From a checkpoint of a small image captioner.
Model: encoder norm layernorm, encoder num experts 8, encoder layers 8, decoder layers 12, decoder activation quick_gelu.
Training: soap at rate 0.0012, 4200 steps.
Rows from block 4 of the text decoder, named by matrix and row number. Each number is 128 + 32 x the weight over its row's rms, rounded and kept within 0 to 255. All counts start at 0. Numbers have three digits each. After the name is the row's rms in percent of the matrix's.
# fc2: MLP down (decoder.blocks.4.mlp.fc2.weight, 320x640), inputs 321-427
fc2.59 111:084113103140128098144169120143106148162143114127160096132113153103179179101119171099078122155153112155110141166136135145135097091117106151235111153107185099150146151113028089141106163139128121129105094130129119067112092144100086124135125095158016132170134163130126147081124129107138108159102140100110100123127169127124196
fc2.60 104:141091131102110108136141096083121114188140128091081176098155184121105084100158151143134107158113139135167181155139114095138107068159108114075154113108121132103098138116095189102102129150106147114129116118135153122080156068160133158118101118131131117152113172133176123124144143129153142124144125087123062115143116148099072
fc2.61 102:099110115155079095106130101167145159134130153126147213124126100123098067095172165139136068121132116163172169113152161097142207101136114077124121123139104113131094137131133140054114164113181130135110133076171143122122201151143140108104149083101111145121146168134162154125152124127106134147098113080101154059158072134112159
fc2.62 105:094129146147126144123095165139068100102090135138119181116107107096078167155125180083146146135125122130079115091144169179097185199155151116127146120165071186091094080138229146126151113096156164139140130122147131120126166140086162124165093178179169147074126122141148112122142139165134097097166140083099180104100135141109124
fc2.63 106:112153136126139149120132126079151107173133145154173085122131169137101102048123184138147106135096091146129127115166154140152164112127122100152128072164159223054138085111154152093114111058157112141144175185104161173089145134066168139132116141129142117143122069098134169094155074126090150143105128118111115065138059059146159
fc2.64 091:114127095152165094169137147139027139088099122118102129183109134103121208141111132125172135089159110154101118152170138127116136081154130131082136140120092206183092135152122113159162124136097140151118111108126145116197130073134086050121081156122148113153129092107051068160107157108111114088120132173140165131130148090150082
fc2.65 099:160132114146106070162134127149132172117131157155094099085147130106098108153084090170103116154148115118154110109167087132165095090156119098094097096048147125086101085159118139147099139121152113107129085170123134115102150111105180163105138129104172103134145158168145134098171117103107115132124120172160147153145106173159167
fc2.66 097:128112165118123077125035100139124143133112105143055115129146112173103134129049111188075090146124072116106139128105165109119081133178134155142164095084067082107103158180154202134128103057168144117095094156118146096147160088143100093151143104124124123122123108146092148083137123093119122164161082152133168060181083139193136
fc2.67 100:131143085089155167160135151169141066147130120133169102121087146129106069164149181106142184100150125144140129126117132142107148181123120143167101107157156140096092179108144115170084155125099146093113094155087123152097106129187129130146157156086186102169104109145124157115094167139149143114145146130118152226153187133089106
fc2.68 097:158175133095114094185118117186102021119119107104116072088151176145115188045130079088171095148113141095132121110138205091080134174144139101119074112136076137071102092177205129211082202141120076136154074138152130141136178146185112129136169181164183088157115105114118102156125168176103115113183132182137147069124099116154128
fc2.69 098:151119139194148204202115110061135142062141124113052113077081176143076095163128163088157163126144117145202138112136083152118110072099158124106125154085177123130080151152057150112184141158083115134131081102123123137110142112118136142121145123131132179152105114148106155156126132124115125120100169107133136085105108113159098
fc2.70 106:049139093135162108147136063194107151203092119125142123123127138128122052118168135154118092112109121165142118087117170115117096061104084141118162131086166242118134128098089114068100115099055173154133114093118121139170146089175148116110120113182180126142117080110154124184132098110112105147156108098109132148130169165118121
fc2.71 097:120172123122141090118118115118169167128146160112136140180163133118115073110148117088116158129147106127197163152128150119121118141116115175064138103128172201097111136143052120114112125112039166108141126151138157081113142155133103097136119073163216133097142104181118135175095135132154120154124164093129066079129159135185150
fc2.72 098:080103109135143237110148147099180193126151096104129208091075191156092164185098117121153201158158153111128095108121143171129148077131126191107150157155116105184124081164127096112142147104108102136084130091112127126126071172174152120145106171163129191154123143127138121145151144120152119157107121148170164127125073125117167
fc2.73 102:177123127083103185138120129117125117130123122118167102188149136147144122100094132109107126149132074160106086141114110124089164083165098167141144178125171154134113160108154152102102136155152134129135160107135125165113133083149166064112153190147153139200125142111098105069137077157102123203114121170127149092119133145167087
fc2.74 094:120168170127124115149147142132114114141154142171147157064134130102182127170124046105129118144135121137142158103086032150141112119162198117141116155142043104157129116161060135105129141118073107121093123101074157093083080127119109122142125134165161118094166190126166154146107143141108137164117137051138163114152095158120177
fc2.75 104:169152115121117028112084104104141113147109133118091158175144091136130172101139092117115041106111136150135158168107142050102087097153110168131157098131193097131095102111124121109148106089124104150111126125104138147152130134163133131080147135152160110185150136126182122124154168102108106128153089119139168211093083117118100
fc2.76 087:173176108166186186094091128128099148083161127124069154176132188150113102175133123076139110151192122184172109141128094165137082102110093106127159097131160163112139128109067180111117110102103075081104090197116115143105112188133090173115067138134111103194123147086121119175142136121089142158129140124131138125134201122171076
fc2.77 103:118127130133204129159102097129103113192099142091052193139162208144104064156203170157170096148089134100195119095072121113135045162140071110108115135168085090101113096124108130082127125115132149160147105110133110165113131060104132175152127112126134086192162127137120142164158133150107135154128117102153191080129126084159135
fc2.78 097:146121161166106131097094127200120127100105107117171162160166063128178105119104109144114122155145144129084171135138168124151187128158122155124164176116116171098140149069090112135138116056206108127193136047163121095151198141173174101147115181022149120068125103113123106133166134154107104119146153102140120148144172140150137
fc2.79 103:128128145135169192147117099198076105184123083140140080026067168082129143106132128073140183102108118212148156092080084190115084188127182158101160094134092135092138149119125168092155113180080075110120173138115111108147067096074089151123059177128165101099114126107112096121093174083087145123160133117153134179108122087109112
fc2.80 101:120144143144083135084171121105164162172111144094227149091096070135115106144097145108118157163175135152119126132167106137111107093117114122154116120132176135173117165099044101143101111134116136127131092138137105091178116169124131153098140081127073111107108098118082117132135167098118151154089061158136094173116098119127137
fc2.81 099:071133095139163117121145109105154121094130142157180133126127139157186189161078080149134122141146155156126110176156121090128151133104107134103129126135098165103107134145073165141151139107153115127127166136154153133141156123133095101110150090085051132141095137111135106085122165125124135148125180080182179070135175116122129
fc2.82 101:110131143130198133158129138146120167093151124091137130135074173089114053156125219144133133153105088215163222131090110157098122156106109151079153135182123106128113173103165125104125120147128083116131155134131160161144109119104126105098164140069175160122108136127097130099137123059129077065138070148155124153125187094084096
fc2.83 095:135141106161092122077163105164158171102158140087176114115116189139097122117154138089062182099152172186110179189126112103164199099122098148119142157148204057114132092105132100130107174091137137166108182124097088148135106090134079149147113134107105131158115166153136157123133161122125146167099104103129185124162124133007171
fc2.84 100:073153100138103120193110117167151165067129142086131152124131166163105040124154167139146181128142104159135149162138117174131113103149140165155149136099069143143091148094023129151160139134081106120117153129165119107126144176147116155111109103125106133140128061113109100113131096129179127076163148083132095125147137123144165
fc2.85 102:087141141142077061162132065100113105144120193114138146066106063125070133096157177202103146126163142070188111122143135072133143138145128082149180095120107074084116140114102167169125145128147138165147114095144134132193076125162126138169091139143094137120118122129107166164123105114143111114157134113128131062162165134138147
fc2.86 099:167112153077140117091134089185126166163133140100140194107160173136195081176087141146119103108085163094118145142113169129121118116123124155162101116156100054111151127100135112155160103108160096115140114156174107162150155138113189139111178165092102134149141090142118152077125114159126137139151127125153118053118101089134130
fc2.87 103:105133104086103111151120134006059137119109112137160180069125086138252054188105142092102129108090168140125163065113101161129111137141146126088086120167143119122120084114077139075099084124070119145115111145134128112178107149185091086123136136125192159135112148119141153108088157102155094110164100110166066148133140146099113
fc2.88 091:118065148139139099113090072125095180103120149150192177137123163141151073140116156158106197125120158176131116086146150117122237157145110165103143118179126143089100043129125106080130169193139123111124093096130147136107165162126038170115143098186188134121133182130129145149109160128147155124140121110074142103136152129113164
fc2.89 100:079090134128155148199135163133166068134158105094066090143154211115122137106199149149167149134150172128106147126105205070142063160107098113175088165161175068196140202134172174145097115142132132171146116130114129128130106169076119140074099107156137140184114186138115027081120124136127168125122152106128102122124151144160088
fc2.90 098:133101175159104086159092120176109109184120145133084139108149105109117140133121100176105147162166090172165061098115086122150141110148123129120107151125199142177145209133091166117106132146153103147120098230154153153119121177200152076041111169161140124122132216169193118154070117141102134092084127146100142140112098137168094
fc2.91 087:110122155117173114207118186136162102182128150095147114146117098165145106131160167117151107143119124161173165129173088064129116093196153132102167138099105173092184109187138076109146079112068201127164162133125119084101081099123106167103119136115158149098135149105177141163116180112158107142128118124105148119130115113126119
fc2.92 095:179133134129105079124140207082105095066133122079129150132201095145114084169166115138092145115145128191090107107141099116117120101133161118199152131153148146112042098105121129066149124122155195124089175172118180140140128120155132135139081113100174090113112132147134124127127117100111104123120181190127123135089143170132102
fc2.93 110:128128170095150140167117140096168102100128112139159183108158146115096182166083100203177071118078119068099127146086143175138067129176179108150135136149092058138175117120110114075154114094093102154170092167123114136105153144243098127119148122130093169143123084157121150127155188159125108151117135126136156091115112105173131
fc2.94 105:098143088135110155133131156148088140084125105103093111142099092098046120115074165151114104153109095111146171095117146156134112170125186151081163094117136093188137118109255147141134110091147163120114144075114096137142093146069124150129115109195125130140128149127115142233081148123182104117138156148121145181123207110131214
fc2.95 099:082112118181130069187115118164150157077140126097150103063132171105148139144041055063123156147155148148146082154106050066104089172104170138162141122184185182113132131120124128082142099106112115143102142148090133144142094142147149117130140096141079122117118105134152117133125157122119148146146088097120165130145119089055115
fc2.96 099:159131094162145153137129087126189213110109130125166149136093127155184156155174158103154148129139120137134196163090133085115137164128104142128107137189138124075135098141102116142096120126161093116122083159150139158155186163103099094145128142163179133129117108103148105067146093131091128094147128127128077140153113128112177
fc2.97 103:128134169137099078082144106111173127141111155100079146056194109114154153149105147066160106157106181134174144172145075168116126136146137127118135174145134127154180119147180149140125127114098148151144175213123184120137124115094120192142160147139123095147128097127132139103112148126133161075148153120113117182120133064095119
fc2.98 099:241113087116162128137100132122157092127109109094149076139181237114096179094134118120123095148107134134144162085149123094115145135118148077057093135124094141096123093137209107135056140156181083101131110167070104139136129089091192117152089125074095113116108152127130116165130141141078125131138148119209150120150075159140135
fc2.99 105:125116101104132201100127136162121109146119157098109093198080067120114153098132088137100097149132111169120149126096142209130074150160121107124175080151138157061179076129151137142145153143088116195196157121091154150076135114147117165158085141063145064121148123149104122181114129126131125125094167159110167221085107168141119
fc2.100 100:060130113188085128107104151128127122100109139156143131096129066140107201143103127159110173106174077147081102128162034117130171110078159062167158159128114068166109102132181094118217136121075104108100123095104104139191141195151129128153122106086098032173123101120129143148105145114118151148128131123118104099115061116092153
fc2.101 099:127156149115178153102084130132102115150120127180066036113154038134132139062125091125159130164143084113154128114138091130132105151100101100100047108126114066131125151112142152111164131161190193108120132179148070126088106164115185123111117169097174101149134156114109140146106117105127148151123119144130136156089185149087147
fc2.102 106:122153118094128143109195145117083110140153120130140122110074159145144219145134151156121145099163127063059105134117138171150136176105109184159128133138053134182184122157195128136088112113123162143158097065195104141104098158144087078129113170170177130123122097124186144107156099116106105119080121165154113162129107185127149
fc2.103 097:061148137091195118071125120131124116055034116137158064124102153119130160151169150121142127126128122138107075069135185167152163099155162168151158125115185137134103169108150066114080122160077125124137135090112186062161170156127108102100131140116146154100129107122138151064120093083086129138122133173161099176161169130139143
fc2.104 099:144050117151127045097123127116131126070136169116147163202124121107115171145190114080180150092126108130116085122137157079148189160124138155116095188201021117142116136111064115129153128093144148137161157153166145120137190126091152167142149137219100115130100163172193150151144135168157137119183179089168126121145191065177128
fc2.105 098:110111161165133162211106119103119149193177136133125142126134171079111140163102175075137171111151190080169157122104145114129111107140101097160099098134105150113145056150117136105170165146137172131197156078132082142124114145089162129183137126126099079086147108133134132113151134152092141121163118117121111154142070128155165
fc2.106 110:077159156099119104126111116048178155112110124162182127128155075128087098142199096189127104137097161124189116125094119133124133111156093163178128115194124133132106127161065115080189114119141082155149143090050132147105084074188154147124129095084116092210092087107178151115127125133134148134137132084141133125087077167111123
fc2.107 102:136172129127054187145129116108146144086153122119095103155118102166140063107130124110103160127125136123119130097123092202150051139137163068145146060113167074146125146152072122114125140109125084115113138134138123146128140180163161097099106127080130128089093157165124148109101147134129105145127083107120127094096106135138158
fc2.108 109:101117128105148094067107087154116066173150107119068154139166163106144107126142095159181146136118119096108072125135179142115116128149164108143194151135084127095136148155159078150149116135139095142157121144103079164163176124129174109103132121133154109143109057153115115209094129139105119101186138163156102083087110114109078
fc2.109 097:160165088110095121117098103065172131072126106131212102106107113178154096142110047135091123143083103149125179124131126200156135117127115084158133089162135101151170103116129135165091152124181158143151110125076143114105119172074044154117149134113148119097097084148133130198154092127092112198096121150130161156147075154083115
fc2.110 096:127110174151126046054122128118144155105127127174111141184058159125066212150135087105124076138138101106154113078106148135120181125112144158103137113069162134116138090179114064133132152143089154110148175144068155128119109128130161124120105169194154085098139088130103177092138137152129128122107106141147098068157126138154093
fc2.111 099:124117134140157106153132113134079123141131092121149172069156073105147086132092134144086052113101134128124090142100191104138130111124100175146141142103125164094134092173063131063204115070178123175144101162119124136108147097102150112111101145111100121110132092153137118111153117141136090082162101098147110096111060130136121
fc2.112 096:169197111142133085126104132161107111092119118138110122177128098157136205099156142113144174133090143166152134160114120106099124127159142117148145099155083121126136120116138110183103137165142087123132087155115069157171097126187113128091149154135154114088120091122121151149159156125136107140131106184131071121144196142121233
fc2.113 104:117149129110135113099121117117122126117112139063182084108169132136147088108133129122170185120119112170140176110118056133132146173102134147119168148119096181121156159162129155148088113105093091136137181137183106178146117087134147077103107184203117117139124134118129117161150153180127148107106164159138151095129163172085104
fc2.114 104:138126146137102077176126075158153092181124153156053078080125042132110165089164202100079177167083151121123141101095192154114140107124159090089134129097105149111151152124169136089142123146128138165207122101135141099136076138067068186185121157154172089131106107183116142160117117104158182151111124195093116082138127158155090
fc2.115 101:140108087134181140165121151098128163140176107134037103050169137118155117129154157087132120140141127179129122127138142133131090193084142093112130130129076107110139099086156158135138145137085094070156139149169094153164144174167087165165130152114194111121103148097131088096125109128126158102156130170100188095140150101175161
fc2.116 098:098073165092181124162108114162119144184097106131141129177127150091119148160162154124136129123151101127159132125095205077135141147141136130136127151127148119177109087099224143186177115138154100130153126099107127158084144128079105159166139103129132142104144129106069112106133137131114106154137166111162109153124119129207181
fc2.117 100:139129160104155130152126105172154124100147124185156151092112106116103099141181124171104070132169130137117134102134081085129118144120164082120090158071136152136173171130080119170169109188068162135121104155136139109030153149176166173157120104129115099070137167114128113085117156163124119113142179107112157111124119109087143
fc2.118 101:131111142143098045151125111068141143057098145159193115162142137173159209079119231114124197107133137154143229143110053149066153119154126139128165119163155171126118147137091116093098109115123186133112140144116163109180120166144107100143100127120089129142156129121168112129099115064113152058162148131128116125117113171137208
fc2.119 096:161131161149059091154130147127136127147186150124161120083171143120073091066134072181166131117115082132123129111130111107149119163147153118131096120120144168145117139147166157156134110158110161116093138114118094126147088106164134154153120167108159133150142216082078141109106117166106128148183128159128145151104136132151121
fc2.120 103:103111159102104222178140115130166145127124133140163127131155069134136093144105037149111134110121184119091063126128075089105188096132147149136122098142195079149124104142120119134128107153145087112138123130139147141147151128098108144105154100092133114163146202128164125111128095114129122130113137116134131112167076147141143
fc2.121 102:128131132081075190147151140154170086098137136125080119105127154107183147050169163139121191133156159127077154093151146152123131165113150103104136137154102117027134187112153176180144056128196158118128157061153149122128119112082153114154112173147172143150123150116150053152138166147097138129099114139135130163120191124129114
fc2.122 105:121169131157204209041108123172067165099146158138124119177119173153151138165151087146118158142167119102125071144109224109112129129144117133082160120127068108114142124098121141108116147159081094150139143113136153148137167143137108104102073137136180122110136149077178179141105092072121102094117148168147152164116049078174138
fc2.123 092:124128160130154072098163097186102108073169150145202163175110116122182122132131085104108166127152116154156064141096141090138051136159138176151096132133146111090117094147116130082146139059175134132109141145101110117110111128140057122124090168161135131203140111135119092164125128121107139077103160109150143177126179133094161
fc2.124 095:208143117101158116122120106202138134114181113163089101123168118097117119070047122141178165145148107123134102093105110209118093160075129094065098097132054131151154175164195201138208110141179095152123144091151105158131127174130110132118101137094137114153116167118115127133144088125106152168095143158110170113106153168094187
fc2.125 100:143187086130124123133160155127140110112150120106103134128141097116138129139112166108116054144130126166177130137087164091111096151125124134135094079123126105039129098099153163156137126127185144136156179167102083130127112113087147101143132177094167078090100133134087107114094106146076121083153137118117079198102118161110064
fc2.126 095:106100142153078153048151112147104126192112132151179165082100075137153113139115124188118118070116136139150189106122168158111143067137132161172155138108103158122091171159121068052119143131134143129142055141099128087149112154205074114122150179156123119115120068118179126128142139144189085117152113188112105137135146144216074
fc2.127 098:145155123169156182127114162075154138113097105122133060128112096136163147064159215158139152143144148160167113130147144152150108167130183103157153121189150133086103164115179109128143136017130152118093114193122115102136094114065089082103124132135115132128110112170123143131157145144156140131114077138058120134145082080118143
fc2.128 093:167083133086163168157140072112081166113141123088175120096164082137158150117139151176122138138107169117120132064107188111134133058158125133118147125094114178182133144102141137115134115159185128175127159085183128136126162126133161135110144133093139107088149111058107112098114125072102155084103111107144115175144114154170096
fc2.129 103:121148122141159093164123137169152088118139115161095079207130112129178180161138148052153063132130104092123183132135161186122149174100181111168224077080177155126163171155120133123139126127101189117107147179122133124147104138087121137179133114121178129097078166114069129095123111129164110108100152150127140092078180129137117
fc2.130 094:101155112152140051181143119222122158113195182128153040085130186127182112108098197141162155126129117160119075145164157088120132096067136074086093173165150117096119112108140172126072155089144136151101101120145170167120156131141124072116210103135116109154155127144125153082135133141100178143065138121090111078120129137094092
fc2.131 107:158152096118161103120110090082132079026194138115141101119161111115154100112082091120191082112156132149094168099127130131156097147091084131141117101076148165193163127139063145128155097101103128082098091129102129169046068170044117156114083093135170111131089149092110141223155133125120133136122142144175133081110140148122161
fc2.132 104:075151149101119155129096132183079175115114131084118112212155151111110124155139209088103097169118146158138169086134140127156103134116108111166178143066108142126093131113100097066105145151175109115113104145137120122110108145120049133119102157100142114111117135121131097171120129143152134145139084096147170170113191103185112
fc2.133 101:133138109176150117149115145104097255092112113176181166200117060107118079132170169118084122101126137167129141114154014138159145115142096173107154138189193178134107110100010110097145138171104081123142151099105131099113162165129133052100133146163166169108112160128112131112148118104114130107120152125164168043143195128159111
fc2.134 105:130137151109205119090137166120145176112123129051141076136124136104089145064082120095202156119144136146140121149146116186135101121143131129185167185123089163126127122121172169114138108161153136126111100092167129181133131109074132158149148134084098160144124117154136084132115191130101117140109189148121174097161140125194125
fc2.135 099:090135101090122050126130127171131182136120127103195149161118175128122066105088126151104130124088155156200123170128095134149147121087117136172134162133088146118150100106133132094152129079157077153129110066115098107130125135090186156136142161084169152110160137088097121075074105155118083165144123128154138139069092145110159
fc2.136 104:114098126119146096116100123198168078183118112146133089150088154153130188114125129093160192072158154143106127194147088123135163169150134161044102111159144049068123174128207079179153119101137132074117131132146082164104050120010112137170124139159166149153118137147123137127115107163139118111138143095100082085128120125098118
fc2.137 103:156138165135111055128120106180100113092140145139110144070155109157149134141144133123118117106159129087126063165147109136129186113135110121161137123163146167102125125117058096124117157109086136138135137131115107094093134166117128151146146070105125104151115137106128105185109140156126094134137147091099078214146149144123152
fc2.138 098:142181093110166080124113095123099089185073074136129006070199110086133134167128145143117115105112131127116133085092055160116120142133189085106103169109114125097147147180221161111121128100119131152205087136157083108118215043114053137151150134139099125119155109091112164131160119127137096174122132146125187135125053138190142
fc2.139 092:040125133125118126162206137147135139097127088123094136159131105147136090082153158096160176091135157110115104118095123182116103144115153175166163167125187078060084128147049087136135151153126147135130064078173123088132141137166126133110112168158118102135130181152142113230172175137123115156128131156141127073155107086173219
fc2.140 105:145127116142105163127143191168128150155141128083117071096145179133113145109149140080151073109106166084095183138117088115126111073144124102099160102089133100163145154108029096118114133136036135109163150144179127142177131070069115092141131106137084131118129109124079162104105120138115117135126132097137157042145097127124142
fc2.141 107:165106137158110216133148178164150190137193088062132109145106165131176150162146111148212153152170127086098134146105182112131181154140143118115104101129041131134168155081214155187153134150148180144074089101159163137102150130131091119153109137131178146149131146131073119069128087133123128046150113135149085173150163137122189
fc2.142 105:087100132131164172083144103160148097197154100201097105153168123115129096165125140114124131154157148035150102084116106119113201148142139101125167132168111113148093086176130131113132141091122110093156153142102103115128162127142049140147161121134117124100157136112135123121089114144132157100166134141128138125111121129143109
fc2.143 097:157125137114150171057117153155150138177144099116143160177142110150152132156196158069125091148153132172096127093093180189151213206116122136192153138173098131143093094124081126166085141116128115117161125128165124122110108143179167183085120167062203132095098129127146109113122132122101113163123160171103117098141158131125138
fc2.144 097:125124085140189113066073159183127151184120112092086111141164127149107121102161146182122125140107097140119187134138102173112117095079169119178159143148124098158158143187112134121141124132146116100173138123151123184126165150037137087119127102118185170166132127082113154144105148184152142131113147181137099117125161130156166
fc2.145 101:164118138155125132061141160177134090159102128152148134098097120145138159136164053168157104125120123080105107176134125142120112136154139066191147132137119021121138088169167126164137157081155170112124103092154112131126143173112036080138086149139126093104124078154136135199094156134158144125125137138151146121137067135044146
fc2.146 101:127174125090190210128139108150154167162120118137079133226145150099150107181166059040154105170190158080139049125123185152148142154157119130122147174098128165187108106171212135155113102173097088157131127183076163114119161090114140166148121115082139136124157158139143107158137131108087116137135133142180125119098046154155129
fc2.147 104:159143108110098201213126103178157127091134133139146155147181137151086131119162103094114110107166120131149065122091103142130140116160160173102131132047144122057099165125096164080135168135084150145061104141213143085148044160113124107149133145172106090114095159100111163229113092126157099131085102100138182176108145104092124
fc2.148 091:112113102165092176097137145136178136139151121136131123055113156169099145104164108158138152117150105181152154174096063211108173189111118171083143155133142104087141217120134074136145183146122167120085116148087129127091141155098096142191111124189054165158126176163128121155111165167126145134108092078157133137103028129139139
fc2.149 096:114149169130128209113148104111153183084154106160137079158151164117164120024098115146084115132183154131117152133102121101157075167131141156103174126132092131117102136136046106176109116110061171135133134199119122132146142130051173149141155129107108139129099145141107159122157099154097148132126164166120183145148178095126125
fc2.150 098:158127103116100049124130114108114139079124129146093122166133132117141079146111149197102096094140125202165125127121117159159127086119164062158082097153109105202134180141117155038168145063127192129161136195104132113134148107134134174152130073113086102167154134159126130181105128081143147141146133118101126163114014121101030
fc2.151 093:114122116150123174110103164108173105088091138153202223208150129149121184155169111120129119106139151160127104114157165064094124138078101150147106122116098064164095101145151071176109172124128109126098124161064131100108160149105181116166176170094156155089152179133128131083130089116111146169074135053110181160122127113103136
fc2.152 109:127140147117104139084096155188149135069069131135157157081100218166069108071104137116121146111081131137091127174100093184129167129164148158065186115140132105143119151143079177163117135126092153074181152086125163152052081163196132120087144118128094141052139130084109097185094118139131109114149155164121123120117108136104186
fc2.153 092:073132090102126147090147113101108133080094103131106085129179090154128130167113133148119169120122166169146132136111178105103156147119090120064138173092082185136125113141146147159140154176113110140159168130126123144130137158100095159112137109101146122131124183122104144115133062107115104163133147114105126129132101108089151
fc2.154 104:125142164107124111255131095196203066147160095177132061107171197084145158117175125048090150124162112133127105075075099180150148170124116078168129105165144077109151144116184123142144127120075126140182166119160114091086099180158098150130046131151178141109127142134103108180120113124108145151128131180118146185091098105099189
fc2.155 102:060100094148145088083112109141145144133135142084112099119148194094116082106075113097070112169130090122124197056109101161123127156105120069098144081149134147052133107121127131143131132094111114137144079204100125135101119072066173138169142131086192108166122071116137185138149118115065140102140133172099191071170064163183140
fc2.156 098:139133115161207121219117140145091107060127099158058123156150161149136196148153237174099104098143088130105130146131166160183159066100133139127148122071178170123126165129122139159178121176100107104139127114149124130163072092118095136098101141106104103144109180090174156067112134176102133068141109128128143130123121080150150
fc2.157 102:086147118149152062145117172114124100041141141144142123111129126107079115036177135067094086121203139134124127133127035076134123082135167151172208091113144145114139133183029098058103140130084135124175144110133138083130102092136149140123144134127117102139147165144143149148111099108109164121137125100108105156148204168119060
fc2.158 101:131128114111111244111105146189122160095137112152154126047114101113155205145121101131174110138141164120138144155116120169108097171096121195121122188202122123184167145102226133171070101155167116111074176118138158106164113119142135099085116143165124133163129120115116132077119139186108101097139137125178115029124204089059098
fc2.159 097:144127160148213116153114121176167082095103126108159104122136227119117067158077091104145099115121102128089165125097108075147138120134127109113141096140087139157143146162049097093128098067099142142100124181123127139137076101126086108113119076209117169172169125140126119086115114154115125080120111077129099106147141147133108
fc2.160 098:155171152117130084182106144168154082196128125128142106126162121118125124055150055061163102123138152147130192128168120095089130113093125103104152068132124134133112095100081068108082103070080102114123132156168129109139105122139126108155174116125167158128131075178148107187135105128158140140145140096158126102135046130156154
fc2.161 100:155116119128156142119155136063091175169095116151124164086135154126118102155130129112149171162110157144205094112111065048131122104127121122150133138161147118105117090132101058110112129100246093129136131101178114102155136100177140136159147097061157118059135114134127145239120105132131141079161111122139197200126129142172104
fc2.162 106:143096121092124173107129122114148119084116114140095107142113109123177128108159141199119158125111142079106120105136136132100115119144086120107135131114150080158141106136225153106122111098118113110145090134147156127155178028099132134084158220090208134136140096091115121035103153095125123134131113074127149157117130109121133
fc2.163 093:117106079178104134135133120108111096103108130118117154114077105146105062166113071149088163098131149146185059124126131048133111116121091163135106110082144065092108072124112115131108134114180167128113135045113114196087103088215047124140078187146143098127104193107114166089159093101093122111118135159106105181116111178129188
fc2.164 098:128135131127163180145120181176113092149135114119141128196112078120085141136137144051128129173168088120143124127129096126132151142124099124141127126109203132071156134133047110150153143150052090107096139042134133132162122149100144172108125089138142190122124162149102110150162083167086122128142121140160082165123144103077187
fc2.165 104:157149150144173107108121131093131127110111131120129066125129135145129127087165143170124078200134135181108150126113147138118099134133102105179158110083070175108114080129000125118118141116078123097113097158141126151121201092095134151158147136101092131146148083119123099141137124092152136104122173147124138131123091128146209
fc2.166 097:084162144140183091088098180161127130047100116159139155172128156132107127217106063139171136147146152069140121107157124176146182153155147147197137109128186090173149137116078126135134135119059109137106108131090142105167158203098108114120135176129176073135151146111162154201104128152100141152125138186134129169106132139152092
fc2.167 101:139115123092109137117155097136138118092147133114189115092130148132119140115161117170109132130113130139119127153118130089177160061140094108147125166173105136138121123130098085149107168113082109143099136082080135101111176130103149132150132081099059099108105144128165123127102123140128129155145176127143110104133133157104083
fc2.168 107:137143092115102119121127139209109124071115121132167164097106173124111212152202153045147098151143152119156152170138108141156137177113119155117169158121012165139145106184188153112073061150109131158121115134133129109131115154153115120152124118089142187120151104124102123098089150155092118113125140117142120103126124137112180
fc2.169 103:110139152115112095109113135146116149167129142114167133136074186125145119049074182110139092080117132103161152088116138113124096126112091150126100177117200134102132145114060173137158108155106101083090103177097085150114109173124131123147081076123126107155127164119110114081136145117084110130082150174145109149129133080092151
fc2.170 101:079090120143073171101117114114146046180160106101148106127104069139097142100175103171130139131114116115089087105129144163126180150164157118144081101117122128114134074172151144152145158149119120134149177080138103115100151124171128130124072137105136122109140143109146100165142154091081121128112175129127091159108166105155134
fc2.171 101:162140119157086150138120138245168159099142138064176143146097129113116092150100124145121117173152101129099171098167069083128143104137118137085186111120080163099162167141104121089132117169131116155168141114136150155074156094178113158128108122113184096181107156085143103211125165103127148115050153122067134174113123144136188
fc2.172 109:131084173133122153203121136102156123169113130052130115173145158105123083110095120114133110116156124186097137111123135125109113153158128137130108095080093122107140138117148140129162107113123044135141129091135112151113096147098203162144112128073084125162140070111106109144163130130160151156137116126127169186132154100085082
fc2.173 093:101133148100125112162126157092085091142129144083163106115132143153125134112141120170155090122127124124181110097146140119109086090097149170099153096155113068144141187192188128105144103184062126107158116090105120054141054131176045141128177138164066154108129184103098106119112130130094120154121115133099123210153165147082119
fc2.174 092:041126119125196156113110113177165169184125120154118154140115125091154060134058146105172142103100132114095043128106165154122138121133130117123135135166087066152135120114089169144103158127122201108080192165149155083145169114175093138142132131151145123141130090141159142081191091088136137133161123130143162047126060130138113
fc2.175 100:127143132109162064105139162118170109145135129125081109110172149119153108092126167146083096146174129168139176085153115143161159059107163140134137140065122151079140134080023137145111126166072211128113147082139135072072149168122086155177151131035084118122153141133085152132131075100195133117129143144129124140126110131152115
fc2.176 098:169117135136116087131126118109167041068128133100087123125099121132098112174137158207127158132158143088131082084098128076106118075105154155111118115110114047177095186134204125106125117103105076161085138174155100146146125132112085149064084149110090157157103104153091146160103143079166154171101129080141120189109109122081115
fc2.177 098:201131146136095163143090121086104165125130136118140188144080104092073141207122098170083134118127124120121178145148120111132152114126168165118112102123206144087169109103073187133120120131079145122123098144131159100101169138129146133126128091153114152123110159122133169253144155104164125100133169174123131146133160128149144
fc2.178 105:115155107102155097116106156082121163112133117147082117185088110137154132096095120150104118140136159128079170090137102123108171102125092107112176153125115143082157127103023120113207123079139135119136173154158135147192180138052124157173150139133143143086139130133182141133142140147110147128118137166073112157133086100065103
fc2.179 101:147108126154084134173168118154120148115102130098127132128121049115128149128147178114108129110120142105085072132151059150084090116129111123157090129157099084201166161118163113095113157164114105135148099183122135187106137119123123115118125143137107146090134180092084119088149115140132152097130121160066141184137055113108126
fc2.180 100:054139130108143124136151100148155114175135146112107166162121142160146109103179060145127149115128104098114098140115101221121134112134160138112142155086134152115150093153127130143154148097091093143154144097068120187123106131102074102112108135050078129085138118159189158184148093142133094170166124132115136110128133145076174
fc2.181 098:117114115123164155054113153057152083138192118155088122078136183152136111135151113123149126108098117102100121123128072139129137192078144142061135088119086078072095089143188176142168089164134179145092161151222117125139116130092153155137166142133126115035114131115138123147130163152106082083154141104130114155112090170036109
fc2.182 095:169121114120124132140123157098179087158129092147123163154112140137081127102121141132126144105143147127133099171108076128126095093149122144104146138162167105123098151117109101141160122135113075126103180149145150046148146095087100080134081093185107130138138166122138125143118160117158115085106099120120088129142084133147095